config = dict(
    train_examples=195000,
    encoder_depths=[2, 5, 2],
    encoder_widths=[128, 256, 512],
    decoder_layers=8,
    decoder_norm='layernorm',
    decoder_norm_position='sandwich',
    decoder_parallel_block=False,
    decoder_inner_norm=False,
    decoder_cross_attention_every=1,
    decoder_tie_embeddings=False,
    optimizer='muon',
    max_steps=7900,
    batch_size=192,
    epochs=7.8,
    adamw_weight_decay_other_params=0.05,
)
Rows from block 2 of the image encoder of a small image captioner, named by matrix and row number. Each number is 500 + 50 x the weight over its row's rms, rounded and kept within 0 to 999. All counts start at 0. Numbers have three digits each.
Before each channel's rows are labels from the 100 images, of 14976, where the channel reaches its highest value: "top examples" is what is common among them. Only what is clearly more common there than usual is listed. The data: pictures of board games with random positions, seen at a slant. In brackets: how many of the 100, against the usual share in percent.
# c30: last pointwise conv (encoder.blocks.2.c3.0.weight, 256x256x1x1), inputs 104-155

top examples: noughts and crosses (48 vs 16.9); digit grid (36 vs 16.4)
c30.164:379550473483529540550503425452519565529481437403560457508517463513480550584538464530546511481526615530492429549524573460543534498460534548467473504536539555

top examples: noughts and crosses (84 vs 16.9)
c30.163:450507602483585469498558594401488562460598505465534558597488558514493577548563484546451481487542488436544478498441555494501530567567484536505485517433450499

top examples: nearly full (99 vs 34); discs in an upright rack (72 vs 16.4)
c30.157:517528352527520494562492482514435474464354530508446521408596433521548490510430522541460411407552437532472427476479440527442375551494460484461482462443413486

top examples: nearly full (80 vs 34); discs in an upright rack (74 vs 16.4)
c30.135:499479451332469395465487426451595539534498533453432450351493429625477352393522471495431472464468436512489548559494556521439403472457452529400450429541484518

top examples: discs in an upright rack (50 vs 16.4)
c30.19:438542554471594543519564452426508539373505491458502568438515483508506516527518513434497493474476433435519533552479480411437513612500430468596602578480379453

top examples: noughts and crosses (36 vs 16.9)
c30.161:557517489650518439507409509570475574432461514516422532563456521527439604457453445474551503518424443543461503462497536534435466572458483499560578523573523370

top examples: nearly full (76 vs 34); first side has more (70 vs 44.2)
c30.78:517479514486522464498465507364491607478526472464598537611479448415499516540422560413446517506498486509514464438542489471608410407484504548482427552519459470

top examples: nearly empty (66 vs 34.3)
c30.50:462510576471474554537546530414388665453659507505501538493546543505547580521470495484557468566491511491419458590548571472398524410551536337525511577494528409

top examples: draughts (63 vs 16.7)
c30.168:431509400464510623500495449449464511550430451480550539557453448477370444505399522448513527484529475594476451488474441469488452448516452482328486478493449478

top examples: nearly full (88 vs 34); discs in an upright rack (58 vs 16.4)
c30.179:528550420465486537580503410490543500446388490501436470406474464525497375418333498367539444458502438499487467457454474483501438406441430525502472483513412406

top examples: nearly empty (75 vs 34.3)
c30.143:542484478359538477473543522505444456478552494442432475578474469630530581442499446440529487432534475413357440419464430472412462485535508534545558470523517587

top examples: draughts (41 vs 16.7)
c30.36:442569493412525515599514531458586463451568498518475473476603444515505512523433437486517582429499443480495441481547512500448431389411557428509521460514390530

top examples: first side has more (77 vs 44.2)
c30.159:514486600479462505486535523569473496575534463476452558461510420466485516426405491453496524500540448635494498489575519487437499504527430479546475485584477511

top examples: draughts (38 vs 16.7)
c30.49:428573453527575494629533476386490500484518592463328549465547478508512474504381505559423483593489461484448436524471491580472403512533481382534505453578436568

top examples: discs in an upright rack (67 vs 16.4)
c30.170:589522555595502467446530433649496498556513468434519490478510582494509509478458426497526440529520487604515513501623503500477493495475553412485470527497490499

top examples: nearly full (97 vs 34); discs in an upright rack (95 vs 16.4)
c30.214:427336541478532419493489513534532587523466489490429580514429459612354505477444480448548574426510437445470488507478469554474410593432458487434495488518449525

top examples: noughts and crosses (82 vs 16.9)
c30.52:493580493522521519588508413535538553522465504457544521554494499553519513576483480412520535541469453529587475498566533467445521602463537526554556460536638506

top examples: nearly full (67 vs 34); discs in an upright rack (61 vs 16.4)
c30.209:469413477441578401499521465472562479476501579503498476516455481425512493544486495486467427470496597476497485342513451448530521469475461430447508487548484527

top examples: digit grid (37 vs 16.4)
c30.64:480545428388482496479492484573425445577467473494416442615493405515420513501419496479464539501541613473511502505587536519490549531608530517445445463562470462

top examples: first side has more (85 vs 44.2); draughts (44 vs 16.7)
c30.205:445511507513497454481507480547450493422578479526446506457445554507496478479448509445489503474448498486464494445516500473463478512629496497458477438640474498

top examples: second side has more (75 vs 45.4); digit grid (38 vs 16.4)
c30.26:554447482504442510521394468545505472544408449483415477453538541449478515496522567484505461576506470538469517493543483532470547429507469422472501501533498482

top examples: noughts and crosses (53 vs 16.9)
c30.23:486497600481560614543448534470429517458427612405414452543571483514444488512447508576507583462573501505485479573462474499527514439419477487439491527438507468

top examples: digit grid (57 vs 16.4)
c30.124:467432514404550420560512507461470451463514508384446409487510510484506431500501615516414528474547496587524443601616548546494456549431540558484508535533586511

top examples: digit grid (36 vs 16.4)
c30.14:527501589539493550504501555593423514466460509509466460475533540499440525566504419477497419469557485460470501497588534485452461578565580541453492411450484512

top examples: nearly full (97 vs 34); discs in an upright rack (86 vs 16.4)
c30.119:511537423398537495462445445481507394476397550483496476429426403472501424436402451402482427411484415464491502513462528416488361490506465551404423486464394425

top examples: first side has more (87 vs 44.2); discs in an upright rack (55 vs 16.4)
c30.129:466534517537525483470535557559527380503500512501467497565706530535476490437416500454519396491432497474486575522475438461535407520565533551419531473414490472

top examples: nearly empty (79 vs 34.3); draughts (37 vs 16.7)
c30.102:521590509535433497555561518610445382582520471518554597477648516559505403475475496499592480506420521558478502466545468673450384401514475478594489560552510568

top examples: nearly full (68 vs 34); discs in an upright rack (58 vs 16.4)
c30.190:437536445478557524482513469445491453476386503517407467432557431462531487468363464453469534456412464470506562507524392475400424414448484433496438499524470405

top examples: digit grid (41 vs 16.4)
c30.91:518452397448433520577503465505528520468430489553479491457623500610444435570440497532607544476512517446621373525497636496536500457464503474543528552494539483

top examples: first side has more (79 vs 44.2); nearly full (60 vs 34)
c30.211:593491409481509542466545528424488487504562496463425507415511511493517575566475567446452412512504584567498503462512495486458480372483569481523466464606487476

top examples: digit grid (90 vs 16.4)
c30.243:493460568439467564509521617410438510528521487468459514556503635463446498530474543494497510447551574527528530501471510487436482367539527476480491321510464504

top examples: nearly empty (66 vs 34.3)
c30.199:469563558545563549580494527432422423472497536518469517504495498502514444466384432450558492413587559433471487506362533590479389505520466503472498468429455531

top examples: draughts (39 vs 16.7); discs in an upright rack (38 vs 16.4)
c30.68:561465463494500519484481384460533456517430493436432450448466506462540470476423483469442476514492498551472442533538449478418380426405477495384561478515444491

top examples: draughts (38 vs 16.7)
c30.73:528512511453488545479515406466427507689493463408459459532473447570494468472416481477489429440366421545472449472534519440476434464511490522424480487509440502

top examples: first side has more (90 vs 44.2); nearly full (82 vs 34)
c30.226:470485462539456388567497510545483644454529523483545522547457480458565537507499480452496588507494465572439470520476467537499462466456424441479535667503541475

top examples: first side has more (83 vs 44.2); discs in an upright rack (42 vs 16.4)
c30.120:482535494527491410400520431440493496566467545450524556453541568485530515523499445523489470497516543473485490623426453596447540520546565445446548546545536487

top examples: digit grid (94 vs 16.4); nearly empty (61 vs 34.3)
c30.5:629471477526514464494495542504489458471535467489459615476545492495526538476416503436500522459402493593456456493605513476472445501511391493443462654570447535

top examples: draughts (36 vs 16.7)
c30.146:397480508477435449500468561507486532445488506521527516509539550464469567537538504495452519506599477519553486483527479499454513502516517575483488524528514512

top examples: draughts (78 vs 16.7)
c30.31:533469482539550492576546489623446408442424514495533556421448536538525427349547552539511432579480571521588506518568528437480502473461440507577502484546553562

top examples: discs on a green board (42 vs 16.9)
c30.122:385484465472499501571559413517544462426536430481425616539461449499451537471470401504449562352456536450516475456488496518514562518438544516548460507573522451

top examples: first side has more (79 vs 44.2); discs on a green board (45 vs 16.9)
c30.136:545470438529499545481535600552455525607502496512465562437503380477525538408484525535501542490506464472561529498531546475433444527479549529468463417477459509

top examples: nearly empty (62 vs 34.3); digit grid (36 vs 16.4)
c30.66:516527543500524438519550534433387418552532504467451533527497518555468561498589594529399528505447533466581491545575450570437471526571418477578487545466485474

top examples: discs in an upright rack (47 vs 16.4)
c30.132:551596519515453450552519406439536439465521586521515465557645524475487487491406515394461560498507508510392459475558373473445411393474458607541483474459439531

top examples: noughts and crosses (61 vs 16.9)
c30.7:522473525399503515537445502521424584473528510520404502467501531502569563520506457489537454613548622599549486467553551527566504522519548477603515590531528486

top examples: draughts (55 vs 16.7); digit grid (35 vs 16.4)
c30.45:481545459450449524503421521434583452479407490383426506520516509457319486514388471493532539543495520520561516556483421454448459507472460575444547507484565457

top examples: noughts and crosses (73 vs 16.9)
c30.116:363529558533547468476461579374473577437601520483535471623558593510383507588463448483453494437585496484450516497530535533419462518497612532524494500468438569

top examples: digit grid (83 vs 16.4)
c30.30:514487493519485489515520507565444551502596487481456489578466548474473466577409506445438509491464540456478506507581514475429451491464514496391508594570505516

top examples: discs in an upright rack (52 vs 16.4)
c30.233:676503496501527528490531441568534472569406518592504538515530496532495534539540548466549466615510478613474495413635464500472510498500475434615492494594434399

top examples: nearly empty (60 vs 34.3); discs in an upright rack (35 vs 16.4)
c30.93:500508549423617521527418486525485499567460487597479450533475507364415463491493435455502423463537569477602506450401374576446518448543484562504499501392483473

top examples: draughts (52 vs 16.7)
c30.158:504524447501372513540479479476472436492474483486485454509440457490422560456527413592566524454502477515459506450546378430545580539445518514504473512526472439

top examples: noughts and crosses (65 vs 16.9); digit grid (35 vs 16.4)
c30.169:560495465304493374502567497587426482553499576553399538491460455593536525508459510524510482548486396556501465480404500606393525479528527443533436547483422614

top examples: digit grid (36 vs 16.4)
c30.2:532488530489529509486567551445479571433650528482575530533573507522520533542420537483504591436605480466543490519502553463490512518485646458555498522470500446

top examples: digit grid (43 vs 16.4); noughts and crosses (42 vs 16.9)
c30.87:500378501411533448566465537514437463538539494524419486493439448494428463500501561558474460658562511474482573492490547471461611536467498618528488535444457425

top examples: noughts and crosses (86 vs 16.9)
c30.212:490554512370550501500526502467379571504639513500448534494429471530461528510519497491569508479529571485522618488442495615437539437523556471576541511497485448

top examples: draughts (43 vs 16.7); discs in an upright rack (41 vs 16.4)
c30.0:561513534514518447477518445500525447546513451480469504612442524487456436490515469543468478512535507618528493460434477515510545382522515521456482456595470490

top examples: digit grid (92 vs 16.4)
c30.200:440477502466523584494401569412426498521466454498475516488444526525486545494536461460506504526445486430523480520555473532520427544502562474503499443582429463

top examples: nearly full (86 vs 34); first side has more (71 vs 44.2)
c30.101:417486629421486559482482505426449569504521519463489473601538542505493539547463544439523452411597555508407474455412557439530464437538578470506476442516499515

top examples: nearly full (99 vs 34); discs in an upright rack (84 vs 16.4)
c30.11:539494469415502508526458461479524524451500563466469490351480407452507397369458519404468508506477404614448483443572481568474420478443436455473451513527424440

top examples: discs on a green board (39 vs 16.9)
c30.22:433503552460448515482458476577480507468497471497485523487450442477481540570491396450520505512651496463472530476456490468471516519512598475530507514556470534

top examples: nearly empty (67 vs 34.3)
c30.128:629540587504481542627501465544527518406477482526560495465460509531537439459535500474440508465454522572478529499512553534490643560497533590533538509514668477

top examples: discs on a green board (43 vs 16.9)
c30.47:531443454458546522456510548510486529536480507505523552502520468524488437494530425547515577476547459479471484585444466522539461462490557474464485451471576489

top examples: nearly empty (71 vs 34.3)
c30.186:476537490421467540450500498401568580452400599521485467569546474620515423513454524459478574434586576507506577435474699542508503525516477386473502464453515446

top examples: discs on a green board (59 vs 16.9)
c30.39:397529363536502619519525589401438516498502499465447503578455575515483493563435499475471624449556446500470472507529522470472501476440564481500512525392524477

top examples: nearly empty (72 vs 34.3)
c30.147:576645467412534482593495458507592453464524506620490505371476523522461373419458488487481574589476462496480463476448490537541415489493530484521500503486440552

top examples: first side has more (72 vs 44.2); digit grid (45 vs 16.4)
c30.194:416525424495495593476603413448454488582516472483462524537498474528544537478412453455408531465545469530477501431506527447462471426467545518433467468426487500

top examples: draughts (67 vs 16.7); nearly full (61 vs 34)
c30.228:456503474504547547501553589566434555486405503452384552502459504528627450485420532514536492506456436542534491554400458438575515589590440434528520454509497545

top examples: noughts and crosses (68 vs 16.9)
c30.130:516475491488504469595530440510497612605399476498501461452490438581566584545584518444502520530477518503542555609574533492523478591518525594522522511590504542

top examples: nearly empty (66 vs 34.3); digit grid (38 vs 16.4)
c30.182:454481585533552483571496555487412537516581494530495533589517532473462625564573498534520545471541497444539515497401525528483442528539546493542540498444518514

top examples: draughts (43 vs 16.7)
c30.85:454463546490471417539480455409488376401506445492499488527543491505383473465468467494541432495571454407471443519440455541510417441459528465385454463451369472

top examples: discs in an upright rack (63 vs 16.4)
c30.234:504499429493493408468517497560486488385478518475445592427466532464535487437370556423538478502462459645536456502613520454471357546476486448468465482577486490

top examples: nearly full (67 vs 34); stones on a line grid (43 vs 16.8)
c30.117:502504539564505580506526423636537536569426465424465486539499502514477538529521485506526506455565482418449434424590498530486514513517505469464549525422532511

top examples: digit grid (50 vs 16.4)
c30.185:446483579522466462527468475365507528572540484482524523497566529486524447583417477479511509458530506372527415497484445635516524465500576591604438511468440445

top examples: digit grid (37 vs 16.4)
c30.6:489521587587494455437521548596460551542500502551566546508567589508524540489515573566479559451576498565507503495466546521532474555498497491476540641449532515

top examples: discs in an upright rack (50 vs 16.4)
c30.222:628488571479511504516540477579448507589423465472469471555499513482444550468464446487479474514539420552515490481568498474530491399592489509499478446420487489

top examples: draughts (42 vs 16.7)
c30.244:477445454453476435528496514501501469484519472512462413450476510461482430553379504445419463454501461499476606505477519457461436469494392507358425437503411571

top examples: first side has more (86 vs 44.2); discs in an upright rack (49 vs 16.4)
c30.8:613473603464511610494641370524439488644451462494459442521484436478553527384452424483497495457475463481499532530470491469472466559538501493491521436408485490

top examples: noughts and crosses (49 vs 16.9); digit grid (42 vs 16.4)
c30.203:559452530494523463465499510407509549527570495411411509518501449459550582526599610554545493494542537540479534409520647506487480509463540459536474538579542551

top examples: draughts (51 vs 16.7)
c30.155:476573525489496551520461493426492533478546541505527471493602522454525472523374454483518456369599516468474396544463524514438458440451516411465537519501477570

top examples: nearly full (91 vs 34); discs in an upright rack (81 vs 16.4)
c30.15:350515527381548441536517488411443540564573378378438494535505451553540478601397498453476517452543470466548579462439486430419444507443524446418488484470439482

top examples: noughts and crosses (63 vs 16.9)
c30.76:558518490509483488493454543393476534457576491470460594584536637461511499536478538449513507466514564561450504452537514459461513526476479552428504517496445534

top examples: discs on a green board (41 vs 16.9)
c30.242:543481494500451452449492568489514516471501522470580551509523528484406529476532371357557580438474457484502423515568559405571473478487539488493543555509545481

top examples: nearly empty (73 vs 34.3); discs in an upright rack (39 vs 16.4)
c30.34:479511437522464574496548482447459481569458504622364568522397528494482486490493494478567429429538497470549414439480481474472470514464543475582387525545526596

top examples: draughts (41 vs 16.7)
c30.193:353488523382509468467575434538425484481458468477467480502497435441551474571537479528512525566578460336483491553569491538482535416485532475527519565469438469

top examples: digit grid (57 vs 16.4)
c30.69:483490495549464532518498481501490492543415478498463576505496479457505415446480505447521502485466485531491483486698504468441481592445539516445521628520472506

top examples: draughts (48 vs 16.7)
c30.197:507528503382505463424484365454472470442368461464394420406442408513545396461375537478505528498492414561495499516559469470407430514468420501393419452549441527

top examples: draughts (43 vs 16.7)
c30.55:467560572487577502578371480536370462516613492470516471466517539558549474498422580441454599473594515487461484472493533571464547395479520526579536502514394587

top examples: noughts and crosses (41 vs 16.9)
c30.231:508541482552563427461507538430447559474489561506479446490485505485536455456497592558503490564536469590528467444472436548416500524484459461485506517632553563

top examples: digit grid (53 vs 16.4)
c30.173:493493626565501575474464467470525525485493494523510515546518513437433484477503453477453545463520391501520472496431513486495458589560407457444499443491477530

top examples: discs in an upright rack (68 vs 16.4)
c30.95:473487505552487436513483494476568475434522501412517474475470470473522549482486554417449443484465490535442444478466504508521465485412468528507435521501510485

top examples: discs on a green board (56 vs 16.9)
c30.121:519488635440490569486509569479447494454543452477481525561517514517560589521406522427479550474495461514501491468567490448430396672585422534453495622546471516

top examples: nearly full (95 vs 34); discs in an upright rack (92 vs 16.4)
c30.218:447527548440533450464440517479422462450447501482436520468463427492505425452446451464489509452471493495555453506478466370476399516460445470460462414459388423

top examples: digit grid (39 vs 16.4)
c30.187:510464475653469551487495468481440455531467456566574427557507422423517539476440473497466508532476456551550497543546559513533479562430453511523540456405479421

top examples: stones on a line grid (41 vs 16.8)
c30.183:515496561529505428476526515572477510516490512480478531512537494502464497608457544436510502461526457525478473552553485452543470458391478405485476549555478476

top examples: draughts (38 vs 16.7)
c30.114:526562473396488553543478531465486413532534574530502465515618497380442551518432489465501529483509505505464407440525597570488418412438477441599463530461434530

top examples: nearly empty (75 vs 34.3)
c30.241:525493537503560557505426523548567523544507460487571461402577514565545523605610560367535541457532572547553536547464559522453500518533513382570533491526507511

top examples: noughts and crosses (53 vs 16.9)
c30.13:618578485497572508464502436620503475496436584521456478450524514381547429489515563481487522573482539519640544484385525560509471493454499532586501557471395597

top examples: discs in an upright rack (45 vs 16.4); draughts (36 vs 16.7)
c30.201:558505469505477388501470477604485510516458475461508456516498632463540658456466522436486508454561593469497490515548487463517473444429490430487475546604484491

top examples: first side has more (84 vs 44.2)
c30.54:477492491552505531539463493503528488408496489495508509540507425522519503505481474421466502500490510557504417438500498534480492472477620488487445485527522432

top examples: stones on a line grid (36 vs 16.8)
c30.126:457489473556511471509597478562483498539370489471518532435530586530552469376503509537522470501481478474451490473495479466496434536566530485490420454510435472

top examples: draughts (40 vs 16.7)
c30.149:519448462513485466492416444487523451484457472397470471402521440528598469448505584413507524538440459577439496520540482531475546526500456559487499535487449498

top examples: first side has more (84 vs 44.2); discs on a green board (46 vs 16.9)
c30.153:534510542429478448479440526536483468477502499489497549547483503442526530496542521522430541461608475449511562477625518501459487560560589539488498509376443486

top examples: nearly full (97 vs 34); discs in an upright rack (92 vs 16.4)
c30.248:475444470440525494479375466509447456454450406517363409497586526516515454462428527472455453491502512593492447467438448516485525487453464530490469513510523527

top examples: first side has more (71 vs 44.2); discs in an upright rack (51 vs 16.4)
c30.215:441479590426517459483515537512454532569497467496548516535383556506527508543470462510448634560501519455408510416450533519417536520440557481576541563513490493

top examples: nearly full (98 vs 34); discs in an upright rack (92 vs 16.4)
c30.40:491497472442535498507513468587474472459400485525456428420363400523518451447441567518408396567513506420477502531463445486458463593522473486415505491513494433

top examples: digit grid (51 vs 16.4)
c30.127:608514437461481501504528455558498463530400434459470561356427485530566421463435551490445536554465604521452465504511446482489409436504468488471480433492457477

top examples: digit grid (48 vs 16.4)
c30.72:562506461491462503482529522495461526459555466453493560420464372447521519460417603444521559414436582652524462512614502437535420442507462509442467545571489498

top examples: nearly full (62 vs 34); discs on a green board (36 vs 16.9)
c30.18:640496485475445528452577532591480513471496479486524496559525659472492476531478590442511469532501561545520529486545498479511522437524449460487481563400476515

top examples: first side has more (77 vs 44.2); discs on a green board (37 vs 16.9)
c30.250:449518609462468458479507427435549512508528465513505460458439573467476518583495437562500490447526547467507474492470470498461493562529542484492486502457536443

top examples: draughts (44 vs 16.7)
c30.156:511514526557506484470595380647476525563407499467417540463502431494531461435506558474537498547475483568480471474626448452466399508552488462476512358558473503

top examples: first side has more (72 vs 44.2); discs in an upright rack (45 vs 16.4)
c30.246:674503582469505434448492513520522416555538478508510475455473451478468384502536486551439398489515497503515476423445441531498435496518528484505454595541509400

top examples: nearly empty (70 vs 34.3)
c30.210:587420431513531485483534493491451469558471566417527569503498499597586512427531577496575581518435462502622432543488522508601507470494476569500397553549557470

top examples: digit grid (54 vs 16.4)
c30.1:563472428503483569524451530599451480543445473500486524541474470544502470506543411464490469504577473476455519499486486513522536534512510451540503565517511492

top examples: nearly empty (70 vs 34.3)
c30.79:563490466528480465619463590516474371539487554493475519418601442445522502437509476522502455527472479574451514481536395523520408484540470519493398427471408475

top examples: discs in an upright rack (52 vs 16.4)
c30.90:532476483458484498504530578576478466384478437486514635516478542469615487591441461451556533568594483497482497578487471483471492587437505461457545479432450501

top examples: nearly empty (67 vs 34.3); noughts and crosses (57 vs 16.9)
c30.98:604567443568524520494545436563433597450412578537570547449507540521498525534536599540494455525561425575328466444605526541456472531449458510657489470496563524

top examples: first side has more (73 vs 44.2)
c30.167:433530567406481533519399577389484531420566543494475465532532513513454503546517394545437524457509537409475594487383485539483438453486513560607424510378500506

top examples: digit grid (39 vs 16.4)
c30.108:557492519552520539480497484525538411555366430557421542453466464454503397459489549496440452576469400454539523592473491516516468604545476468446491524422529480

top examples: nearly empty (62 vs 34.3)
c30.255:400600371497506460549460464499507609530449609476408474439700518392522545488459470489562555523531506476527491622489487518460413558440470456470497518458457499

top examples: digit grid (84 vs 16.4)
c30.99:560521479480479453501498449563467502567498406453493603431431458508513439532395449470436538524463477570411540543521464460461434506460502464348441480524395517

top examples: first side has more (79 vs 44.2); stones on a line grid (54 vs 16.8)
c30.176:473537585552479562471488555512475486517470520551499552592473501499465506597493569505503468480523467483556468519507512404429452616549525439455518508467506564

top examples: nearly full (88 vs 34); discs in an upright rack (79 vs 16.4)
c30.172:501514400483440551499517376590509456587370519507434375450451476576495395418448495463490459538453436466409479524495559438448498430457466515393429434543491470

top examples: nearly full (60 vs 34); draughts (52 vs 16.7)
c30.107:538450443460501535484566462554474462536508481455470426518467418484435434492476468501512488471440523633530506518533527482500439509520530437444487436532479495

top examples: digit grid (44 vs 16.4)
c30.148:563489552439467467496506478482441533609615474422454519476444710461453514440395516489482493479510523535515545519626487462451553459488545475416438442491444545